config.yaml
horizontal_flip: true
cutout: 0.25
fused_qkv: false
patch_size: [4, 4]
optimizer: "muon"
Rows from block 2, named by matrix and row number. Rows with one number belong to one attention dimension. Each number is 50 + 15 x the weight over its row's rms, rounded and kept within 0 to 99. All counts start at 0.
# q: attention query (model.blocks.2.attn.q.weight, 384x384), inputs 96-191
# k: attention key (model.blocks.2.attn.k.weight, 384x384), inputs 96-191
q.147:00 50 50 50 50 50 50 44 50 50 52 50 50 50 50 50 61 50 50 50 50 79 50 50 50 50 50 50 50 53 50 50 99 50 49 36 50 50 50 50 50 50 50 50 52 00 47 50 50 50 50 50 50 30 57 50 50 47 48 50 50 50 50 50 50 50 50 48 50 50 57 50 50 50 50 50 50 50 48 50 50 00 50 50 50 51 14 00 50 50 50 51 50 50 50 50
k.147:00 50 50 50 50 50 50 55 50 50 99 50 50 50 50 50 56 50 50 50 50 99 50 50 50 50 50 50 50 52 50 50 17 50 53 50 50 50 50 50 50 44 50 50 51 00 50 50 50 50 50 50 50 81 71 50 50 55 53 50 50 50 50 50 50 53 50 49 50 50 49 50 50 50 50 50 50 50 51 40 50 68 50 50 50 49 40 59 50 50 50 50 50 50 51 50
q.150:66 50 50 50 50 50 50 15 51 50 61 50 50 50 50 50 45 50 50 50 50 24 50 50 50 47 50 50 50 50 50 50 44 50 60 99 50 50 50 50 50 61 50 50 50 51 75 50 50 50 50 50 50 00 54 50 50 38 49 50 50 50 50 50 50 00 50 52 50 50 46 54 50 50 50 50 50 50 69 53 50 56 50 50 50 47 53 40 50 50 50 52 50 50 49 50
k.150:02 50 50 50 50 50 50 52 48 50 57 50 50 50 50 50 63 50 50 50 50 56 50 50 50 50 50 50 50 50 50 50 59 50 50 50 50 50 50 50 50 45 50 50 56 41 50 50 50 50 50 50 50 60 48 50 50 50 85 50 50 50 50 50 50 35 50 51 50 50 50 36 50 50 50 50 50 50 51 52 50 64 50 50 50 51 50 49 50 50 50 51 50 50 51 50
q.153:00 50 50 50 50 50 50 48 50 50 54 50 50 50 50 50 52 50 50 50 50 76 50 50 50 50 50 50 50 50 50 50 41 50 52 58 50 50 50 50 50 50 50 50 69 42 52 50 50 50 50 50 50 00 43 50 50 51 67 50 50 50 50 50 50 55 50 51 50 50 48 50 50 50 50 50 50 50 54 50 50 82 50 50 50 50 31 99 50 50 50 42 50 50 55 50
k.153:45 50 50 50 50 50 50 48 50 50 62 50 50 50 50 50 47 50 50 50 50 59 50 50 50 50 50 50 50 49 50 50 99 50 41 50 50 50 50 50 50 46 50 50 42 01 50 50 50 50 50 50 50 00 51 50 50 52 38 50 50 50 50 50 50 50 50 50 50 50 51 42 50 50 50 50 50 50 47 49 50 49 50 50 50 62 52 00 50 50 50 50 50 50 50 50
q.163:99 50 50 50 50 50 50 54 50 50 65 50 50 50 50 50 50 50 50 50 50 15 50 50 50 50 50 50 50 50 50 50 26 50 12 61 50 50 50 50 50 49 50 50 63 55 48 50 50 50 50 50 50 52 99 50 50 47 75 50 50 50 50 50 50 46 50 39 50 50 54 49 50 50 50 50 50 50 54 33 50 48 50 50 50 53 24 49 50 50 50 49 50 50 48 50
k.163:67 50 50 50 50 50 50 44 52 50 72 50 50 50 50 50 53 50 50 50 50 09 50 50 50 50 50 50 50 50 50 50 49 50 50 69 50 50 50 50 50 52 50 50 40 39 53 50 50 50 50 50 50 70 34 50 50 44 49 50 50 50 50 50 50 53 50 50 50 50 51 49 50 50 50 50 50 50 51 87 50 38 50 50 50 51 38 63 50 50 50 45 50 50 48 50
q.167:51 50 50 50 50 50 50 50 51 50 47 50 50 50 50 50 50 50 50 50 50 00 50 50 50 50 50 50 50 50 50 50 89 50 47 54 50 50 50 50 50 58 50 50 51 99 62 50 50 50 50 50 50 56 47 50 50 48 43 50 50 50 50 50 50 48 50 50 50 50 50 50 50 50 50 50 50 50 50 62 50 23 50 50 50 51 66 53 50 50 50 51 50 50 49 50
k.167:49 50 50 50 50 50 50 81 00 50 00 50 50 50 50 50 49 50 50 50 50 96 50 50 50 50 50 50 50 50 50 50 60 50 47 43 50 50 50 50 50 56 50 50 50 48 48 50 50 50 50 50 50 80 42 50 50 50 50 50 50 50 50 50 50 63 50 99 50 50 50 55 50 50 50 50 50 50 12 50 50 31 50 50 50 51 77 16 50 50 50 50 50 50 70 50
q.173:54 50 50 50 50 50 50 56 50 50 01 50 50 50 50 50 65 50 50 50 50 53 50 50 50 50 50 50 50 50 50 50 60 50 80 60 50 50 50 50 50 57 50 50 50 65 51 50 50 50 50 50 50 99 68 50 50 99 43 50 50 50 50 50 50 40 50 50 50 50 08 51 50 50 50 50 50 50 52 82 50 99 50 50 50 50 00 52 50 50 50 51 50 50 50 50
k.173:46 50 50 50 50 50 50 50 52 50 84 50 50 50 50 50 37 50 50 50 50 62 50 50 50 52 50 50 50 50 50 50 80 50 47 51 50 50 50 50 50 36 50 50 50 64 40 50 50 50 50 50 50 47 42 50 50 50 45 50 50 50 50 50 50 54 50 50 50 50 70 84 50 50 50 50 50 50 49 58 50 53 50 50 50 24 58 15 50 50 50 47 50 50 50 50
q.181:56 50 50 50 50 50 50 50 50 50 82 50 50 50 50 50 52 50 50 50 50 56 50 50 50 50 50 50 50 50 50 50 39 50 76 99 50 50 50 50 50 68 50 50 54 65 93 50 50 50 50 50 50 51 39 50 50 46 51 50 50 50 50 50 50 00 50 50 50 50 13 47 50 50 50 50 50 50 57 51 50 52 50 50 50 64 99 20 50 50 50 50 50 50 34 50
k.181:34 50 50 50 50 50 50 51 45 50 99 50 50 50 50 50 42 50 50 50 50 51 50 50 50 50 50 50 50 50 50 50 65 50 50 99 50 50 50 50 50 50 50 50 51 79 52 50 50 50 50 50 50 99 39 50 50 87 38 50 50 50 50 50 50 65 50 51 50 50 34 51 50 50 50 50 50 50 46 50 50 48 50 50 50 49 99 10 50 50 50 54 50 50 50 50
q.182:27 50 50 50 50 50 50 50 48 50 59 50 50 50 50 50 49 50 50 50 50 67 50 50 50 41 50 50 50 50 50 50 62 50 64 47 50 50 50 50 50 63 50 50 49 17 58 50 50 50 50 50 50 48 00 50 50 60 49 50 50 50 50 50 50 34 50 50 50 50 51 42 50 50 50 50 50 50 57 21 50 74 50 50 50 47 47 53 50 50 50 24 50 50 03 50
k.182:20 50 50 50 50 50 50 22 63 50 50 50 50 50 50 50 33 50 50 50 50 43 50 50 50 50 50 50 50 50 50 50 94 50 51 65 50 50 50 50 50 43 50 50 49 00 46 50 50 50 50 50 50 64 00 50 50 79 83 50 50 50 50 50 50 64 50 46 50 50 31 45 50 50 50 50 50 50 51 40 50 31 50 50 50 48 25 74 50 50 50 48 50 50 53 50
q.186:43 50 50 50 50 50 50 74 50 50 50 50 50 50 50 50 33 50 50 50 50 16 50 50 50 50 50 50 50 51 50 50 17 50 70 49 50 50 50 50 50 48 50 50 49 75 47 50 50 50 50 50 50 00 59 50 50 49 52 50 50 50 50 50 50 39 50 50 50 50 48 50 50 50 50 50 50 50 50 51 50 30 50 50 50 50 72 52 50 50 50 51 50 50 50 50
k.186:81 50 50 50 50 50 50 54 49 50 46 50 50 50 50 50 49 50 50 50 50 34 50 50 50 49 50 50 50 48 50 50 51 50 50 55 50 50 50 50 50 51 50 50 50 56 48 50 50 50 50 50 50 00 34 50 50 54 49 50 50 50 50 50 50 47 50 52 50 50 49 51 50 50 50 50 50 50 51 35 50 53 50 50 50 50 50 25 50 50 50 49 50 50 49 50
q.187:00 50 50 50 50 50 50 45 50 50 00 50 50 50 50 50 51 50 50 50 50 50 50 50 50 50 50 50 50 51 50 50 18 50 51 37 50 50 50 50 50 39 50 50 50 49 30 50 50 50 50 50 50 38 59 50 50 73 33 50 50 50 50 50 50 36 50 50 50 50 72 50 50 50 50 50 50 50 50 51 50 28 50 50 50 45 99 37 50 50 50 36 50 50 51 50
k.187:00 50 50 50 50 50 50 49 52 50 37 50 50 50 50 50 60 50 50 50 50 41 50 50 50 51 50 50 50 51 50 50 37 50 47 45 50 50 50 50 50 54 50 50 51 46 46 50 50 50 50 50 50 33 49 50 50 67 54 50 50 50 50 50 50 53 50 50 50 50 67 47 50 50 50 50 50 50 54 53 50 00 50 50 50 52 99 20 50 50 50 58 50 50 50 50
q.188:51 50 50 50 50 50 50 49 55 50 21 50 50 50 50 50 42 50 50 50 50 00 50 50 50 50 50 50 50 47 50 50 51 50 47 00 50 50 50 50 50 50 50 50 48 00 44 50 50 50 50 50 50 59 13 50 50 51 39 50 50 50 50 50 50 00 50 47 50 50 81 49 50 50 50 50 50 50 45 80 50 59 50 50 50 51 36 56 50 50 50 53 50 50 51 50
k.188:53 50 50 50 50 50 50 99 48 50 00 50 50 50 50 50 42 50 50 50 50 66 50 50 50 52 50 50 50 44 50 50 34 50 49 49 50 50 50 50 50 44 50 50 51 00 53 50 50 50 50 50 50 50 56 50 50 51 49 50 50 50 50 50 50 30 50 49 50 50 46 51 50 50 50 50 50 50 00 48 50 50 50 50 50 49 27 48 50 50 50 50 50 50 50 50
q.189:11 50 50 50 50 50 50 49 51 50 48 50 50 50 50 50 53 50 50 50 50 19 50 50 50 50 50 50 50 54 50 50 64 50 50 69 50 50 50 50 50 51 50 50 65 50 54 50 50 50 50 50 50 62 42 50 50 81 45 50 50 50 50 50 50 63 50 50 50 50 52 50 50 50 50 50 50 50 46 50 50 06 50 50 50 50 73 00 50 50 50 52 50 50 50 50
k.189:43 50 50 50 50 50 50 42 51 50 19 50 50 50 50 50 55 50 50 50 50 29 50 50 50 50 50 50 50 50 50 50 49 50 50 50 50 50 50 50 50 48 50 50 49 50 51 50 50 50 50 50 50 58 50 50 50 49 50 50 50 50 50 50 50 49 50 50 50 50 50 51 50 50 50 50 50 50 26 50 50 44 50 50 50 51 51 00 50 50 50 51 50 50 50 50
q.191:00 50 50 50 50 50 50 44 50 50 63 50 50 50 50 50 51 50 50 50 50 60 50 50 50 50 50 50 50 52 50 50 54 50 50 49 50 50 50 50 50 52 50 50 51 33 54 50 50 50 50 50 50 52 54 50 50 49 51 50 50 50 50 50 50 49 50 48 50 50 50 52 50 50 50 50 50 50 53 52 50 90 50 50 50 50 58 99 50 50 50 50 50 50 50 50
k.191:45 50 50 50 50 50 50 44 49 50 48 50 50 50 50 50 48 50 50 50 50 99 50 50 50 49 50 50 50 49 50 50 52 50 28 44 50 50 50 50 50 50 50 50 49 07 51 50 50 50 50 50 50 25 99 50 50 50 50 50 50 50 50 50 50 47 50 51 50 50 54 35 50 50 50 50 50 50 51 53 50 00 50 50 50 50 22 31 50 50 50 49 50 50 50 50
q.210:95 50 50 50 50 50 50 54 36 50 45 50 50 50 50 50 49 50 50 50 50 79 50 50 50 52 50 50 50 46 50 50 13 50 47 51 50 50 50 50 50 56 50 50 49 32 54 50 50 50 50 50 50 73 29 50 50 49 55 50 50 50 50 50 50 53 50 55 50 50 49 50 50 50 50 50 50 50 47 00 50 00 50 50 50 52 42 13 50 50 50 50 50 50 43 50
k.210:85 50 50 50 50 50 50 48 50 50 59 50 50 50 50 50 48 50 50 50 50 49 50 50 50 51 50 50 50 50 50 50 99 50 58 76 50 50 50 50 50 53 50 50 46 64 50 50 50 50 50 50 50 71 25 50 50 63 49 50 50 50 50 50 50 48 50 50 50 50 50 48 50 50 50 50 50 50 67 68 50 75 50 50 50 56 51 24 50 50 50 52 50 50 51 50
q.211:99 50 50 50 50 50 50 83 50 50 80 50 50 50 50 50 34 50 50 50 50 02 50 50 50 50 50 50 50 50 50 50 20 50 49 55 50 50 50 50 50 48 50 50 45 56 50 50 50 50 50 50 50 99 49 50 50 61 53 50 50 50 50 50 50 44 50 51 50 50 47 52 50 50 50 50 50 50 42 00 50 99 50 50 50 50 99 48 50 50 50 50 50 50 50 50
k.211:00 50 50 50 50 50 50 50 50 50 48 50 50 50 50 50 52 50 50 50 50 99 50 50 50 50 50 50 50 50 50 50 99 50 49 50 50 50 50 50 50 45 50 50 53 52 50 50 50 50 50 50 50 00 34 50 50 49 48 50 50 50 50 50 50 66 50 50 50 50 58 51 50 50 50 50 50 50 60 46 50 00 50 50 50 50 53 86 50 50 50 44 50 50 50 50
q.214:99 50 50 50 50 50 50 48 50 50 52 50 50 50 50 50 51 50 50 50 50 38 50 50 50 50 50 50 50 50 50 50 51 50 51 22 50 50 50 50 50 51 50 50 53 17 50 50 50 50 50 50 50 92 99 50 50 49 60 50 50 50 50 50 50 17 50 50 50 50 49 51 50 50 50 50 50 50 54 79 50 91 50 50 50 50 38 56 50 50 50 61 50 50 49 50
k.214:42 50 50 50 50 50 50 47 50 50 42 50 50 50 50 50 52 50 50 50 50 74 50 50 50 50 50 50 50 51 50 50 54 50 54 50 50 50 50 50 50 65 50 50 52 47 81 50 50 50 50 50 50 09 50 50 50 49 50 50 50 50 50 50 50 48 50 50 50 50 50 50 50 50 50 50 50 50 52 60 50 57 50 50 50 49 99 99 50 50 50 52 50 50 49 50
q.219:41 50 50 50 50 50 50 28 55 50 95 50 50 50 50 50 63 50 50 50 50 00 50 50 50 50 50 50 50 51 50 50 47 50 53 86 50 50 50 50 50 57 50 50 62 99 53 50 50 50 50 50 50 04 63 50 50 52 51 50 50 50 50 50 50 49 50 48 50 50 34 54 50 50 50 50 50 50 60 56 50 68 50 50 50 53 48 42 50 50 50 49 50 50 48 50
k.219:47 50 50 50 50 50 50 73 49 50 29 50 50 50 50 50 43 50 50 50 50 53 50 50 50 50 50 50 50 50 50 50 50 50 47 50 50 50 50 50 50 64 50 50 48 00 50 50 50 50 50 50 50 56 22 50 50 62 48 50 50 50 50 50 50 23 50 49 50 50 50 49 50 50 50 50 50 50 51 62 50 82 50 50 50 57 49 49 50 50 50 54 50 50 56 50
q.223:00 50 50 50 50 50 50 39 57 50 52 50 50 50 50 50 64 50 50 50 50 01 50 50 50 50 50 50 50 50 50 50 49 50 50 47 50 50 50 50 50 46 50 50 51 51 48 50 50 50 50 50 50 99 15 50 50 52 53 50 50 50 50 50 50 29 50 50 50 50 49 50 50 50 50 50 50 50 49 10 50 00 50 50 50 48 37 63 50 50 50 60 50 50 49 50
k.223:66 50 50 50 50 50 50 48 50 50 88 50 50 50 50 50 51 50 50 50 50 49 50 50 50 50 50 50 50 50 50 50 18 50 50 51 50 50 50 50 50 56 50 50 99 66 49 50 50 50 50 50 50 31 40 50 50 51 45 50 50 50 50 50 50 47 50 47 50 50 45 48 50 50 50 50 50 50 74 47 50 99 50 50 50 54 49 48 50 50 50 51 50 50 64 50
q.227:37 50 50 50 50 50 50 07 55 50 46 50 50 50 50 50 54 50 50 50 50 26 50 50 50 53 50 50 50 46 50 50 55 50 48 99 50 50 50 50 50 34 50 50 46 30 71 50 50 50 50 50 50 53 27 50 50 50 00 50 50 50 50 50 50 99 50 50 50 50 99 50 50 50 50 50 50 50 09 89 50 50 50 50 50 58 56 87 50 50 50 46 50 50 57 50
k.227:99 50 50 50 50 50 50 48 55 50 99 50 50 50 50 50 51 50 50 50 50 58 50 50 50 52 50 50 50 48 50 50 47 50 68 38 50 50 50 50 50 64 50 50 85 37 54 50 50 50 50 50 50 44 48 50 50 17 50 50 50 50 50 50 50 42 50 51 50 50 18 88 50 50 50 50 50 50 90 44 50 43 50 50 50 48 23 49 50 50 50 52 50 50 46 50
q.229:64 50 50 50 50 50 50 18 50 50 58 50 50 50 50 50 40 50 50 50 50 46 50 50 50 50 50 50 50 49 50 50 98 50 48 61 50 50 50 50 50 36 50 50 42 50 35 50 50 50 50 50 50 82 54 50 50 50 63 50 50 50 50 50 50 67 50 52 50 50 51 56 50 50 50 50 50 50 46 00 50 55 50 50 50 48 49 51 50 50 50 51 50 50 56 50
k.229:35 50 50 50 50 50 50 21 84 50 43 50 50 50 50 50 43 50 50 50 50 42 50 50 50 46 50 50 50 38 50 50 49 50 50 28 50 50 50 50 50 85 50 50 53 44 60 50 50 50 50 50 50 43 64 50 50 00 20 50 50 50 50 50 50 54 50 50 50 50 40 48 50 50 50 50 50 50 56 50 50 35 50 50 50 49 97 41 50 50 50 62 50 50 27 50
q.230:40 50 50 50 50 50 50 26 52 50 63 50 50 50 50 50 23 50 50 50 50 00 50 50 50 52 50 50 50 47 50 50 69 50 51 35 50 50 50 50 50 55 50 50 48 56 34 50 50 50 50 50 50 30 00 50 50 49 49 50 50 50 50 50 50 50 50 48 50 50 50 67 50 50 50 50 50 50 55 57 50 62 50 50 50 44 48 48 50 50 50 39 50 50 45 50
k.230:29 50 50 50 50 50 50 00 42 50 00 50 50 50 50 50 39 50 50 50 50 74 50 50 50 58 50 50 50 50 50 50 22 50 59 51 50 50 50 50 50 50 50 50 50 57 56 50 50 50 50 50 50 56 00 50 50 75 60 50 50 50 50 50 50 20 50 50 50 50 63 55 50 50 50 50 50 50 62 23 50 61 50 50 50 50 23 51 50 50 50 57 50 50 49 50
q.231:77 50 50 50 50 50 50 61 50 50 42 50 50 50 50 50 62 50 50 50 50 05 50 50 50 51 50 50 50 50 50 50 49 50 49 43 50 50 50 50 50 45 50 50 54 43 00 50 50 50 50 50 50 61 72 50 50 50 47 50 50 50 50 50 50 50 50 50 50 50 51 52 50 50 50 50 50 50 50 48 50 49 50 50 50 37 45 46 50 50 50 53 50 50 52 50
k.231:51 50 50 50 50 50 50 48 50 50 41 50 50 50 50 50 49 50 50 50 50 63 50 50 50 51 50 50 50 50 50 50 57 50 52 48 50 50 50 50 50 51 50 50 50 51 61 50 50 50 50 50 50 52 55 50 50 50 49 50 50 50 50 50 50 48 50 51 50 50 48 50 50 50 50 50 50 50 52 46 50 00 50 50 50 50 99 35 50 50 50 60 50 50 47 50
q.233:92 50 50 50 50 50 50 50 44 50 63 50 50 50 50 50 49 50 50 50 50 35 50 50 50 51 50 50 50 58 50 50 24 50 45 78 50 50 50 50 50 19 50 50 82 31 49 50 50 50 50 50 50 46 78 50 50 54 44 50 50 50 50 50 50 59 50 50 50 50 48 50 50 50 50 50 50 50 31 51 50 99 50 50 50 49 99 92 50 50 50 50 50 50 50 50
k.233:48 50 50 50 50 50 50 76 47 50 82 50 50 50 50 50 48 50 50 50 50 69 50 50 50 50 50 50 50 50 50 50 19 50 51 51 50 50 50 50 50 50 50 50 85 56 54 50 50 50 50 50 50 50 02 50 50 47 59 50 50 50 50 50 50 53 50 50 50 50 53 51 50 50 50 50 50 50 46 42 50 46 50 50 50 50 99 50 50 50 50 51 50 50 50 50
q.236:99 50 50 50 50 50 50 52 58 50 48 50 50 50 50 50 49 50 50 50 50 56 50 50 50 50 50 50 50 50 50 50 47 50 48 66 50 50 50 50 50 59 50 50 50 52 46 50 50 50 50 50 50 00 74 50 50 63 28 50 50 50 50 50 50 55 50 54 50 50 50 47 50 50 50 50 50 50 58 52 50 24 50 50 50 54 00 50 50 50 50 50 50 50 50 50
k.236:55 50 50 50 50 50 50 45 50 50 91 50 50 50 50 50 67 50 50 50 50 63 50 50 50 50 50 50 50 53 50 50 58 50 51 49 50 50 50 50 50 46 50 50 59 59 96 50 50 50 50 50 50 37 53 50 50 51 63 50 50 50 50 50 50 43 50 50 50 50 50 46 50 50 50 50 50 50 50 75 50 10 50 50 50 49 00 69 50 50 50 54 50 50 44 50
q.237:44 50 50 50 50 50 50 45 60 50 03 50 50 50 50 50 46 50 50 50 50 75 50 50 50 52 50 50 50 47 50 50 49 50 52 50 50 50 50 50 50 46 50 50 23 56 58 50 50 50 50 50 50 56 46 50 50 57 37 50 50 50 50 50 50 34 50 48 50 50 41 54 50 50 50 50 50 50 50 62 50 99 50 50 50 55 00 00 50 50 50 46 50 50 50 50
k.237:50 50 50 50 50 50 50 70 50 50 99 50 50 50 50 50 54 50 50 50 50 71 50 50 50 49 50 50 50 49 50 50 71 50 46 68 50 50 50 50 50 46 50 50 46 46 49 50 50 50 50 50 50 94 99 50 50 50 51 50 50 50 50 50 50 48 50 49 50 50 91 51 50 50 50 50 50 50 43 67 50 37 50 50 50 51 00 46 50 50 50 62 50 50 50 50
q.238:37 50 50 50 50 50 50 00 50 50 74 50 50 50 50 50 52 50 50 50 50 44 50 50 50 51 50 50 50 52 50 50 32 50 48 50 50 50 50 50 50 44 50 50 50 62 47 50 50 50 50 50 50 00 35 50 50 52 52 50 50 50 50 50 50 51 50 50 50 50 62 51 50 50 50 50 50 50 50 49 50 00 50 50 50 50 44 14 50 50 50 63 50 50 53 50
k.238:53 50 50 50 50 50 50 55 49 50 51 50 50 50 50 50 58 50 50 50 50 45 50 50 50 50 50 50 50 51 50 50 57 50 34 48 50 50 50 50 50 52 50 50 64 85 45 50 50 50 50 50 50 50 00 50 50 14 56 50 50 50 50 50 50 83 50 51 50 50 94 37 50 50 50 50 50 50 49 32 50 49 50 50 50 50 00 54 50 50 50 51 50 50 51 50
q.263:48 50 50 50 50 50 50 26 51 50 99 50 50 50 50 50 50 50 50 50 50 37 50 50 50 50 50 50 50 48 50 50 81 50 50 53 50 50 50 50 50 51 50 50 52 42 53 50 50 50 50 50 50 49 49 50 50 51 56 50 50 50 50 50 50 49 50 49 50 50 50 50 50 50 50 50 50 50 60 99 50 94 50 50 50 51 47 99 50 50 50 48 50 50 49 50
k.263:44 50 50 50 50 50 50 49 50 50 04 50 50 50 50 50 52 50 50 50 50 39 50 50 50 50 50 50 50 50 50 50 50 50 45 50 50 50 50 50 50 39 50 50 48 37 50 50 50 50 50 50 50 59 99 50 50 50 51 50 50 50 50 50 50 49 50 50 50 50 60 50 50 50 50 50 50 50 50 50 50 76 50 50 50 50 51 53 50 50 50 50 50 50 50 50
q.267:35 50 50 50 50 50 50 17 49 50 73 50 50 50 50 50 23 50 50 50 50 29 50 50 50 50 50 50 50 50 50 50 76 50 51 57 50 50 50 50 50 38 50 50 52 58 47 50 50 50 50 50 50 49 18 50 50 53 50 50 50 50 50 50 50 52 50 50 50 50 38 54 50 50 50 50 50 50 44 58 50 99 50 50 50 53 37 52 50 50 50 50 50 50 51 50
k.267:20 50 50 50 50 50 50 55 51 50 99 50 50 50 50 50 50 50 50 50 50 19 50 50 50 50 50 50 50 55 50 50 50 50 50 70 50 50 50 50 50 49 50 50 55 45 56 50 50 50 50 50 50 85 70 50 50 48 53 50 50 50 50 50 50 57 50 49 50 50 51 48 50 50 50 50 50 50 99 29 50 00 50 50 50 50 66 51 50 50 50 50 50 50 52 50
q.270:00 50 50 50 50 50 50 52 49 50 50 50 50 50 50 50 52 50 50 50 50 66 50 50 50 50 50 50 50 46 50 50 50 50 44 41 50 50 50 50 50 49 50 50 51 49 50 50 50 50 50 50 50 99 99 50 50 53 51 50 50 50 50 50 50 52 50 48 50 50 54 48 50 50 50 50 50 50 50 64 50 15 50 50 50 50 41 49 50 50 50 50 50 50 50 50
k.270:45 50 50 50 50 50 50 56 50 50 99 50 50 50 50 50 50 50 50 50 50 55 50 50 50 50 50 50 50 50 50 50 81 50 48 42 50 50 50 50 50 54 50 50 52 53 49 50 50 50 50 50 50 45 00 50 50 50 50 50 50 50 50 50 50 43 50 49 50 50 50 50 50 50 50 50 50 50 51 48 50 53 50 50 50 52 45 48 50 50 50 51 50 50 50 50
q.276:11 50 50 50 50 50 50 73 50 50 48 50 50 50 50 50 50 50 50 50 50 36 50 50 50 50 50 50 50 50 50 50 89 50 52 54 50 50 50 50 50 50 50 50 54 00 54 50 50 50 50 50 50 86 54 50 50 50 54 50 50 50 50 50 50 47 50 50 50 50 48 50 50 50 50 50 50 50 50 35 50 41 50 50 50 48 67 62 50 50 50 51 50 50 49 50
k.276:52 50 50 50 50 50 50 49 49 50 60 50 50 50 50 50 53 50 50 50 50 49 50 50 50 50 50 50 50 50 50 50 50 50 50 34 50 50 50 50 50 48 50 50 51 50 32 50 50 50 50 50 50 53 29 50 50 59 51 50 50 50 50 50 50 52 50 60 50 50 50 50 50 50 50 50 50 50 47 53 50 56 50 50 50 50 51 99 50 50 50 51 50 50 51 50
q.278:85 50 50 50 50 50 50 53 50 50 91 50 50 50 50 50 51 50 50 50 50 50 50 50 50 51 50 50 50 50 50 50 55 50 51 25 50 50 50 50 50 49 50 50 50 43 50 50 50 50 50 50 50 99 00 50 50 51 45 50 50 50 50 50 50 03 50 50 50 50 48 49 50 50 50 50 50 50 58 63 50 48 50 50 50 53 99 99 50 50 50 49 50 50 50 50
k.278:51 50 50 50 50 50 50 48 50 50 75 50 50 50 50 50 50 50 50 50 50 99 50 50 50 50 50 50 50 50 50 50 29 50 50 51 50 50 50 50 50 50 50 50 48 37 57 50 50 50 50 50 50 99 50 50 50 52 37 50 50 50 50 50 50 54 50 50 50 50 67 48 50 50 50 50 50 50 48 49 50 00 50 50 50 50 45 50 50 50 50 48 50 50 50 50
q.285:00 50 50 50 50 50 50 51 51 50 00 50 50 50 50 50 48 50 50 50 50 45 50 50 50 50 50 50 50 50 50 50 54 50 49 59 50 50 50 50 50 50 50 50 59 52 60 50 50 50 50 50 50 35 51 50 50 49 51 50 50 50 50 50 50 69 50 50 50 50 51 50 50 50 50 50 50 50 49 26 50 70 50 50 50 48 73 62 50 50 50 51 50 50 51 50
k.285:65 50 50 50 50 50 50 99 48 50 00 50 50 50 50 50 53 50 50 50 50 41 50 50 50 49 50 50 50 51 50 50 50 50 68 40 50 50 50 50 50 54 50 50 51 72 40 50 50 50 50 50 50 55 38 50 50 51 47 50 50 50 50 50 50 69 50 55 50 50 14 50 50 50 50 50 50 50 46 47 50 67 50 50 50 51 00 52 50 50 50 47 50 50 51 50
q.287:52 50 50 50 50 50 50 47 49 50 65 50 50 50 50 50 50 50 50 50 50 52 50 50 50 51 50 50 50 49 50 50 86 50 45 65 50 50 50 50 50 36 50 50 53 99 49 50 50 50 50 50 50 04 48 50 50 48 51 50 50 50 50 50 50 75 50 51 50 50 50 51 50 50 50 50 50 50 51 00 50 45 50 50 50 48 45 50 50 50 50 45 50 50 48 50
k.287:30 50 50 50 50 50 50 29 50 50 52 50 50 50 50 50 43 50 50 50 50 17 50 50 50 49 50 50 50 52 50 50 90 50 50 36 50 50 50 50 50 50 50 50 81 35 26 50 50 50 50 50 50 00 72 50 50 46 58 50 50 50 50 50 50 69 50 51 50 50 50 35 50 50 50 50 50 50 50 54 50 48 50 50 50 42 47 99 50 50 50 34 50 50 50 50
q.310:00 50 50 50 50 50 50 45 16 50 53 50 50 50 50 50 54 50 50 50 50 58 50 50 50 50 50 50 50 50 50 50 53 50 49 51 50 50 50 50 50 36 50 50 39 74 50 50 50 50 50 50 50 79 63 50 50 51 53 50 50 50 50 50 50 47 50 48 50 50 49 52 50 50 50 50 50 50 46 34 50 43 50 50 50 48 57 00 50 50 50 50 50 50 51 50
k.310:55 50 50 50 50 50 50 81 51 50 48 50 50 50 50 50 49 50 50 50 50 34 50 50 50 50 50 50 50 51 50 50 63 50 52 34 50 50 50 50 50 54 50 50 48 99 44 50 50 50 50 50 50 00 48 50 50 51 43 50 50 50 50 50 50 50 50 50 50 50 61 50 50 50 50 50 50 50 47 49 50 00 50 50 50 49 45 99 50 50 50 42 50 50 50 50
q.311:57 50 50 50 50 50 50 51 51 50 81 50 50 50 50 50 50 50 50 50 50 42 50 50 50 50 50 50 50 51 50 50 31 50 52 53 50 50 50 50 50 55 50 50 48 50 54 50 50 50 50 50 50 32 63 50 50 52 89 50 50 50 50 50 50 50 50 50 50 50 53 44 50 50 50 50 50 50 70 37 50 99 50 50 50 51 37 16 50 50 50 51 50 50 50 50
k.311:49 50 50 50 50 50 50 51 50 50 80 50 50 50 50 50 52 50 50 50 50 98 50 50 50 50 50 50 50 51 50 50 78 50 49 50 50 50 50 50 50 47 50 50 49 51 48 50 50 50 50 50 50 49 61 50 50 52 52 50 50 50 50 50 50 55 50 50 50 50 54 50 50 50 50 50 50 50 52 48 50 99 50 50 50 47 52 00 50 50 50 49 50 50 68 50
q.313:23 50 50 50 50 50 50 50 58 50 45 50 50 50 50 50 50 50 50 50 50 31 50 50 50 50 50 50 50 50 50 50 73 50 50 52 50 50 50 50 50 57 50 50 58 32 51 50 50 50 50 50 50 96 45 50 50 50 62 50 50 50 50 50 50 72 50 51 50 50 40 52 50 50 50 50 50 50 61 36 50 26 50 50 50 49 53 00 50 50 50 51 50 50 50 50
k.313:23 50 50 50 50 50 50 47 50 50 37 50 50 50 50 50 50 50 50 50 50 00 50 50 50 52 50 50 50 50 50 50 66 50 44 49 50 50 50 50 50 51 50 50 49 99 49 50 50 50 50 50 50 41 24 50 50 51 50 50 50 50 50 50 50 51 50 50 50 50 50 52 50 50 50 50 50 50 50 51 50 47 50 50 50 49 50 50 50 50 50 53 50 50 52 50